config.toml
rotation_deg = 10
fusion_encoder_layers = 7
fusion_encoder_head_dim = 32
fusion_encoder_inner_norm = false
fusion_encoder_moe = "soft"
final_lr_fraction = 0
weight_decay = 0.08
Rows from block 2 of the image encoder, named by matrix and row number. Each number is 128 + 32 x the weight over its row's rms, rounded and kept within 0 to 255. All counts start at 0. Numbers have three digits each. After the name is the row's rms in percent of the matrix's.
# pw: pointwise conv (encoder.blocks.2.pw.weight, 256x256x1x1), inputs 0-51
pw.72 105:126150115112203170119117128110126163123129220107160040161099145055218104141188115102122093141104131133154130147097066091092208106104118113166066143105101161
pw.73 098:163154106113109106161107156188132193136135115119096150191077145117156121109132191150156154090080120101113127148143160167152107126037110127129097115051160084
pw.74 097:137122168151126105155143094135098108101153127158174106141176141147074133122087177182128106139165152142093100087101113135137105041184170140114159144087141139
pw.75 099:113140116122146103108113162159108108119156125101104127145176115102150151116153098085113086100161133069152110130090131123172119123153110124122111100158127107
pw.76 097:118072138171157179155117153151130132081145110160096054140139120093081126089156167156136175135117166168113151104142140087064164146108162180168087134154174107
pw.77 101:110142142105130139162148079113145129118241130122097115080121108123066171172141154083102114056105139121194086110148086148145119121104136125150143109095150091
pw.78 101:069164143134132163113120135128106102106131079127155136121155109064130147114169200075109129129157144100143138148200122126136111111186142144164103108106190137
pw.79 099:108168144102105159140111071155119090112107085112074118138157084167121154101185127110028101148162145101177158089178132069104178125186170123114125206170219125
pw.80 095:126137095179154133125089151145160125064162099127154139127108129083132112135179084101165164189141086069122149113141110159191114082181167149161179118171176134
pw.81 099:122110117178146117061147174122121112113099162095177104162175093101175114130136082069160146121141110076139125145122103126179150058117142132119113128176136108
pw.82 104:102126122092144103151070085083134109100078054160130096161143109114122164090153125107105162143108146227106110080146121099147139060060244081110102108141130096
pw.83 091:135135159075145114110098165142116173094165114073167109133199165172151094072083136094137140111026127182103128116147115158113177151116148075133111090117100127
pw.84 104:148110121080121141114072151088119154143182100128078139129190073093106118153125137114175126047202139145150131184201054127090123116094132169138163111103096121
pw.85 103:132107112102145109108115146126148148080074123113160140092125135133215216092077119179167122109138127074179125179208155164099090093163094112165129133081192109
pw.86 097:128085150061060174107134098132146161197094094130137098163086131110108138098126111156108126146195123099142116169144140141113135112129117138161130147129155095
pw.87 095:096102176149095129101117088180088148162117152122135212164072138112149159061145102118172106154115122108132089122104113114165198132078119132073132121169090121
pw.88 100:082105095200061163110099134094077133199098092066139127149157155179136085107117102093112119116109094116137117065078115118134140095152128117082132146144104131
pw.89 098:113152149126098127156073168156201092126128073087100120108107112113037115134115159182103146189165149143131076117126091111111130108170138105084095077180097136
pw.90 106:087055088128143090136090098111093164206112150088116142148171092146127075114127143101112104144115131056108109160136150161156102126159113066124136112146082138
pw.91 102:157161107152152128120063102118129082110154157067166112117120109173116145129145160153082155060169088087147129131130093167106156120180113135146177107136167168
pw.92 101:142108133164148113068109127154141056167122087149158128098120147166118084143074176142150126113133138107116136129112117103139137107185106133166114160146103153
pw.93 098:120119129098159093106102120170139148079134135102103174174172102112162082101107100074122091064135090147144208153157153128090050089149153123112092077136197115
pw.94 102:103100188114216097149173161097204104095177085137105128108100148120137042068107139127105137043126067131128088125142157119114135130133117172126125139145120139
pw.95 102:094136123131091146135178117095101076144170126093129116152150121138129137111146074154147172102088206101095070063147086110101189130108181085140118136065180148
pw.96 101:114116169113163143092099163143108106138109170116097101144062130123092110204082140106108098205173119159092185142165122122116094145135124189127105117030147111
pw.97 099:164080118146145151155102099081080115100139133093136093144129124181139160129138154104177150132117138158147125149090115140141115145141122091160108103083110088
pw.98 102:096123144138178040076143133145168123155158132143104080169126152115210082120099103135105163120087102110150185131153160140133110158146128127131128048204116157
pw.99 105:134165052148098088139146108153177153137088168116127121143081081162068136070162107134170102129128134161167126160135129142128135087184131175094107100083127123
pw.100 094:113126179117068118198083163183145191142128091125132101070111095131105172113163174186164124149172072145125139128076094132141122130124118145145115120131123084
pw.101 102:125133089103129155154119117059114137118152128090071159137143154099094106121069071133122128120077165124108100177079091115165130169173203169118122042139126142
pw.102 097:128141123108163132114218103137129138154103154135091155135116153121135170129108191129169128166127108087143121102176111186152146126134175151113145074151187181
pw.103 103:107124109104100132116151105098175126106058098160102130173172077090159136108147146106111098098075115071059142120086096100117145153120135097092169089079158138
pw.104 097:118093162115097114119119124089168051124160194156106153094113080158134150117113110207144112121083179114105092134119099157159107158117132119066064158182144121
pw.105 089:118131137110143126155088123128143084160135101101157116146098086094189128100143100131085127081087131109087102089085117093097110076137155137123112167120136151
pw.106 103:122115128165153125165090127166152133119168116146141182123196128143163123115076145099122096154185123127123202129114065127186179173156190157137144072118128039
pw.107 101:157196093153110140108161178106125125127092114122041108135119152141137106174127128078127154154084118175174128108119144146125167146164140126176156097060163156
pw.108 101:137174092141117115118085195071124093110114191092160175134116150129143132112140162121125107133154182104154123108149170113117119155117055171146176108100084161
pw.109 089:169178052066118160111102147142143110107110136132118140090101162106110104123141130219127155101131110109105138079100069119111121163118077117191133097173205135
pw.110 105:120161192130126096136066137188113139122135103143136147139112161131122169122080157158221074101120155148160099078113101156106184117200116126147159122120125100
pw.111 100:180200135123166131157124117117170146047121109075076142110109087128099118114200069146105155144191163152129152148154154144133163131106137176120090088126150155
pw.112 093:171136126113136081099059096140098086137143222070099146138108164112114139172141120114140116110172148160156133129133145163090098131162123140167165064127159149
pw.113 096:122124098093147130144136116091135107149091050068079141118142137114108116108128102101111122068129152102130144146121104128133137113082198129113124109113142140
pw.114 104:109211062123203091137121118144139116098184126191086139126133128113096145146165149083093188085148109079087156091086089135071158162124145147112089130141114091
pw.115 099:166108120162161121115131104181075133133109133050127121129134123174142124090127120119087107142138122139141186152148145201147165085167109177110138124142110138
pw.116 089:117100098107156094125127130117175136099128152103140122110133146078111199119100107111101099164099122100127075074142128097141115168103112126122127087118108149
pw.117 101:135146134088125129111131156131192123133099106099096139139116128152175159161110109159107135118109095134171109125112121098071174123142140098133141118127142080
pw.118 104:151131104183074149106079134196098114129075100118101124081136134168144150095196138075120177056081107119109125108130055099137114110114132148157134152151201168
pw.119 101:167138134107128148167115159158112160133164143106104138130140098131109154062077122109157096142129151163095177104148098125129100135151105135142134095123079113
pw.120 101:082195114183058129142089116155087159144069163156152145229142063134141136217130147102073129175162132108136108153126134181086122160139148132101142115184135174
pw.121 097:137176132093150113079103098069146175169146081121124149142127118225156098104121095136120194117146110090131102128074090123122114108141220199126100162109098201
pw.122 095:115119075098151046153139076106135108140154096141107150153132109165199144134105129111097133147113214153127130101097190092124139069117162096120132239056152096
pw.123 100:130173098171150124106129193113142099084106141107108204130173181124157144140110124132184136115146147130148142103092130148116137155125133117086117119106114059
pw.124 097:098127094111133132122108099137113161157206132145190114200085157098105165094100109156113131143140096107072150128166086122113128123139150109159105120113121118
pw.125 097:091100177088136125071103123110111104112116188141121138148192107195139107122122122097103150143076109120130102104065111116151131107134135155092132150160072141
pw.126 103:075131142125080136068138183111111141120101156110120140128103120160183113065080136151070121136088125167158074103158105167200135130134131107133130072153118139
pw.127 101:094124093130095086102125149108083145166142201160132129165148090069079105135129096099173155187111123086123097131082127110135116149113113140146085103093139100
pw.128 100:189133172131113106143156168096130184087110190160083110130165150106090177115150120187136063155147120073114125145106054119104086134082130077149143135124166131
pw.129 098:112169179159122154188155094113148127117147089135152160140077124070149142172163167167107180130096069095098165093121144127094069162104104092131117102096101118
pw.130 099:127162103079124089074112153118172127104138111076141216107047078135155111138081170102124055135125131137148139102166143169075146101133133189171140136155192074
pw.131 101:141082070108106120116082108065108099190121076161070138177146175059101070186172125093124136142134175161133113141147130187139192122164103111103111101104145093
pw.132 104:126095083113080145157107045081084158155137126100097099126098167118182127137075124092142174089123085084141119110185131166160140154138110159089193132103130137
pw.133 103:162140108161117106089234136129107140149171089099089125077165076061077096194093114145067204118133110119102135063096121170107096146110095128152158079098067116
pw.134 105:188159148155101228186122106069151099062153165109174071134090107107056096122095101091126151152132101096140137086128134146085126211107126075081154138089140117
pw.135 099:115156098134119164179107158137098111113185131177071095086179088093139131154063097125140104146179124085101135091136095073101121112091113135163174148035108156
pw.136 095:115081155074112175126117150159112129157117180113101106050145132079072158192117117162115122152116093158093142083162084182108145162101161087128136148234127126
pw.137 100:196166109104127136105132146080120152135120108036102148114136100144088060100150161112142152109136194182150143099163094121174139120124058120112160057105076114
pw.138 099:165159124129115127120079160144079135120139124107107110183147080103130129125172095078114145121161078129069101131147082165132120106140114137142114198158139064
pw.139 100:107116097121116146109079120102106082090143103193057150124135178106117212105114159124104134056113159082158129122146095064176093165129184114202162120191139065
pw.140 104:151125132147111118127130138115140167109158167184059098157076104111214150129113092111120196099140119109098113060072144144110088164121075154132117123147138192
pw.141 101:177115155214069099158150164155087137162109126194119087136116065071099128163102083111132158104075132186120128097110146160110156059148110097135137167103141114
pw.142 096:095130156143101128172105117079111107147132108163102189051104205078077114095129139117126137175136134164095192115119112113090123155112116218134108113089153143
pw.143 103:115161136158164151151124121089167133110126135151129154147166123157094150106114174132093134111150136132135102095116103113138084083092150142090177084191075113
pw.144 091:162136113111060151110119122103107134113121117119108140123091130117101108086095125154139168098059103096112116104137124176145118105070116129205124137120120091
pw.145 100:130143138137101146045101147137110124133101113137171158131160124182178186162091144109167083160142111093097137132131107215136093067122115121095174135064204147
pw.146 099:097111156138157197123153158092133109141143158169133084172131118129121162117097133072102240114159129148116118128130097131119060130120146113149057127179075134
pw.147 100:118121106115161131137061156167139121067145111129171167101164168107081161068171098132167165108138118104174131159157085118126166135121156125114101071145158137
pw.148 102:094096159139124169154185097120160210149115137109125092132103126199059090145113199169052127132154118088174125076146120137159126161156120147169135102058154126
pw.149 105:178106145093146161105150078052097132137072174103115107155147116093039163095143117130146132126144090114130135126180128138131123096150162131138143065129173107
pw.150 100:119165182101171110156179166172120161076102036176163102129128086120124149154135188135075111131109129163107131117145140101118156122150069139109096103173132122
pw.151 099:169098090134189110139092137130147209102136101107095121119082074138165074160175098155079104107135075081123140160125109130151153189165044135146131158114116080
pw.152 102:118117092112173147090147094133093115106132127101128145084170084140171135127153177155124146112137137152121101147114123103108082067146107140107149149134165120
pw.153 101:116096111095113125136139129147199148093145153108166204135114153134131092128166156081074084098173118107115082140144149133162126132088135194114143169121107151
pw.154 093:167094123202083146147119134092151101123118129126117081133157142140108148113123105123120112101189082092133211162088135143100111203085127129155128104158134114
pw.155 098:103094185144164084103165091164116148152191108152112138104081142115124105122108134084114113150127082114169165085102108118136125102152253087142146168107100172
pw.156 100:082177081116125074140126179180145150156139110216092116165103130163063177121086187153155148101163149094109124177125091122145125132097132113152081144175111112
pw.157 094:083140209106194153115129118131094152150132135128113171129126196154156095122134092080118071118092095081120074135125092166136126110113148129136124132089138095
pw.158 101:122160053047146104140164135118129170123116155179075140067122112144078114121094094103132133192110113149100165113101195124140093105173074157228166141149150096
pw.159 098:106104093074158103128136105132110122137118126111116128106062092142139117153115151115096170205075215169120116103084173151156086132063183124121086100079157170
pw.160 100:147101126119120131113164153131094082109145148125165133087130153111202077110121104040144075141124171133109207090093112208151067127077115105134142132110126091
pw.161 101:120178187108155091137162148129128152152145125109124096134144173162149130164062130156111122119129109157147092142133138136102095157128144122190067134163137115
pw.162 097:157095094095153080089150168151131100134131097158130064102150133088162106122133203133112139141139121165100117154157156084054114121087125150110171206194103131
pw.163 106:097140198146110141134112133117165120086084110097141144185153100145071074186138101084140177188127208176093090155115130121144142134166142081157108120138102161
pw.164 101:113182181047124157106084171097101101107105105151117146067075134057100134132124111104102150125159095117171125168165115088141129074185137110111188121118072061
pw.165 099:152190109154168148155155150139141147148157121134084133166142066122143103115153139147175100144162117146173103150165119136083150103116131125124187118194095075
pw.166 102:091213168100165159074116128169132131072114090093110187200111103136161164087118146059123103155059161109117137102111122133134118168166135176101147136104022119
pw.167 099:162130152148102159101100179116119106131156090152089110095172146132051180147154095149145147151204096106073105169112125171117119182072101128089110099111125162
pw.168 108:184128143153170123084154110161120135052144143043119144151110195163139091105081158058142099113072176113128105136142147144122196142147163146158133167163126160
pw.169 099:071138118200103129105153099132161119086083121131132130172155086156128134124128151133131072109099108166070129072089109126131166151149101106125103122119098149
pw.170 101:093105167129091168122126122130075192117097083130142137092131138064108037077087125134139151150118164112162169099130108101132126121091129137065172135153122192
pw.171 104:083074171123079130144122147124121158162161160094121127218128097169093160096154066170117145092096136128120120142110149101148095088079105164070177070141101084
pw.172 100:163098141074123131132077143163129150114109127093114167147145152103116121069097076071054146095130093082107144130151152083139145136099136091085196180120138175
pw.173 101:072116168161110133116090090086127153127177104093146048145159092141067110113147117060084112119120156117096138177135121128146097102099201090170131095160050207
pw.174 100:119034128128152152123172129176131176148129195143123140145148115151142108138177124138164149159096144114074106124134118149153149123129099116160084101170121126
pw.175 092:121148090128062148106135107144208152096116167146126151163166148132077136165136103124156146130131142097107166087115116155108150157136082090112138127165121109
pw.176 088:124117086159108136061042121094166099162144114139114152149144113131156203062155077094084134148112117075132077112123133073185087117134077140161145154149130113
pw.177 100:144148139158072154114145195138131181166061171129068133115172136152137103158123104123114092137112113144058166160129079117131071101140061123128145109226140102
pw.178 099:138163133126086092107117123121144143110152087157095149171104190109142116110121066178135178118109157107146150102120115065109099144108113108134107152167130139
pw.179 103:080158116130171106133162128110128145099128141139112132112107128149097132134094146095155152135146152132119164075124121133156134067151082087135087119148147113
pw.180 101:140139157104107107154134090124129148132146095134127107121100141106169111069117171131149118158143131173240104191112162158094129105157098169165089143151122060
pw.181 101:107139173113116113106087110169108138199105164115158111175114120112119127158090137172124096116099096170176150111095202093169076080161148161100121167146160133
pw.182 102:112120156100054143135063102129156108163132085140185146111142185180209165149109119174094164093113117131109160058100156131104121121089113069085138151129123145